Weights of a small segmentation model: 11500 steps.
Rows from block 3 of a small segmentation model, named by matrix and row number. Rows with one number belong to one channel. Each number is 500 + 50 x the weight over its row's rms, rounded and kept within 0 to 999. All counts start at 0. Numbers have three digits each. After the name is the row's rms in percent of the matrix's.
After each channel's rows are labels from the 100 images, of 14976, where the channel reaches its highest value: "top examples" is what is common among them. Only what is clearly more common there than usual is listed. The data: made-up ball-and-stick molecule models. In brackets: how many of the 100.
# convs0: first 3x3 conv (model.enc.1.1.convs.0.weight, 64x64x3x3, each kernel summed), inputs 0-63
# convs1: second 3x3 conv (model.enc.1.1.convs.1.weight, 64x64x3x3, transposed, each kernel summed), outputs 0-63

convs0.42 101:394647497482531460558509461475525484498442479546543514489522443481521488502356512514445441470542536437496483545466526405534485527546452503492544484470463584546490487494484342487550544440504450
convs1.42 083:565564484490463452469538541482525579507624498543500510527490461593448519524456511614490411472481494543522434555513547624357460541492496531445499534447516464536582509485455545449540525497543515
top examples: small balls on sticks (90)

convs0.50 088:500538533541534491479506425422436459515395526506501534367503541458499513548476583495437489404476506442517478478440519341589467535510520464440551490506570554464579455485476485460446484450479500
convs1.50 073:577469451513472511581527510439477541556539456436565466495523466570501526557517486519523522474455493551561545569484467522301510459439516513477504501470437539611530518515440485467559550509467608
top examples: balls: three (26)

convs0.30 075:401492524547524417435456490399518469460537476523449447475455519572495417470448480438571542458453454585478515459529391522507446432490508516511508477485500471492451449474478466395461481507392390
convs1.30 081:568506480527492531426501444519546493381442509456496529662490499379582514494419465472476620519548474501544489564461507487509556574499524453499445480541548532522530488522440531499579427480504516
top examples: balls and sticks (64); balls: four (26)

convs0.58 088:442530515583454476430552510460499363506473607497533471555496487407506486375523556496486496537479484532518500550465534478534353410545536489475463463470534488509514535473463537405527553500475427
convs1.58 069:590504586525489471522448458580479470452511441559426519512519473574548534436464428500477477561487579522477537466467543511434509556416496534536441543430447518430537445512630496494476490474434617
top examples: balls: three (66)

convs0.33 093:477531510488530530491518506567488525536485541464471519457542435616453539536530498477485564510522607634546584486556487443509472500523469513498480489556423465514496503597414360453516530401503435
convs1.33 073:409565491580481540473459497585593504491433425510546400488502488520543445569518498538464509526514451485502480452417526465543449557451564518460532512471514514434484525439649562508526625507488501
top examples: balls: three (32)

convs0.27 083:521508512533496471519480524540495570469424578468487467490489514585520508459559468526537512522532492589503505585560438432469447533462450440594344475526563535428401528563522425599490504497468523
convs1.27 091:370608522507612510494436475588581541476524520551572557518482513516510495574566472474521546523542512478583492503504614513540484561541606514448604535480489453485504443490446456495500471481474493
top examples: balls: three (30)

convs0.8 085:505561478469454566512530614413536358538402457532479477457473522451431523514464374461462474554533500507534496564538531486545544565447512470481501489543535467515440440504529576576503461526464416
convs1.8 106:563519489435510480498519473521523575544629518647514461394488437546543482467513551516539485488541518516468509473473517583451483463512425510504508567363448529516519548485546393458440476444486515
top examples: balls: three (30)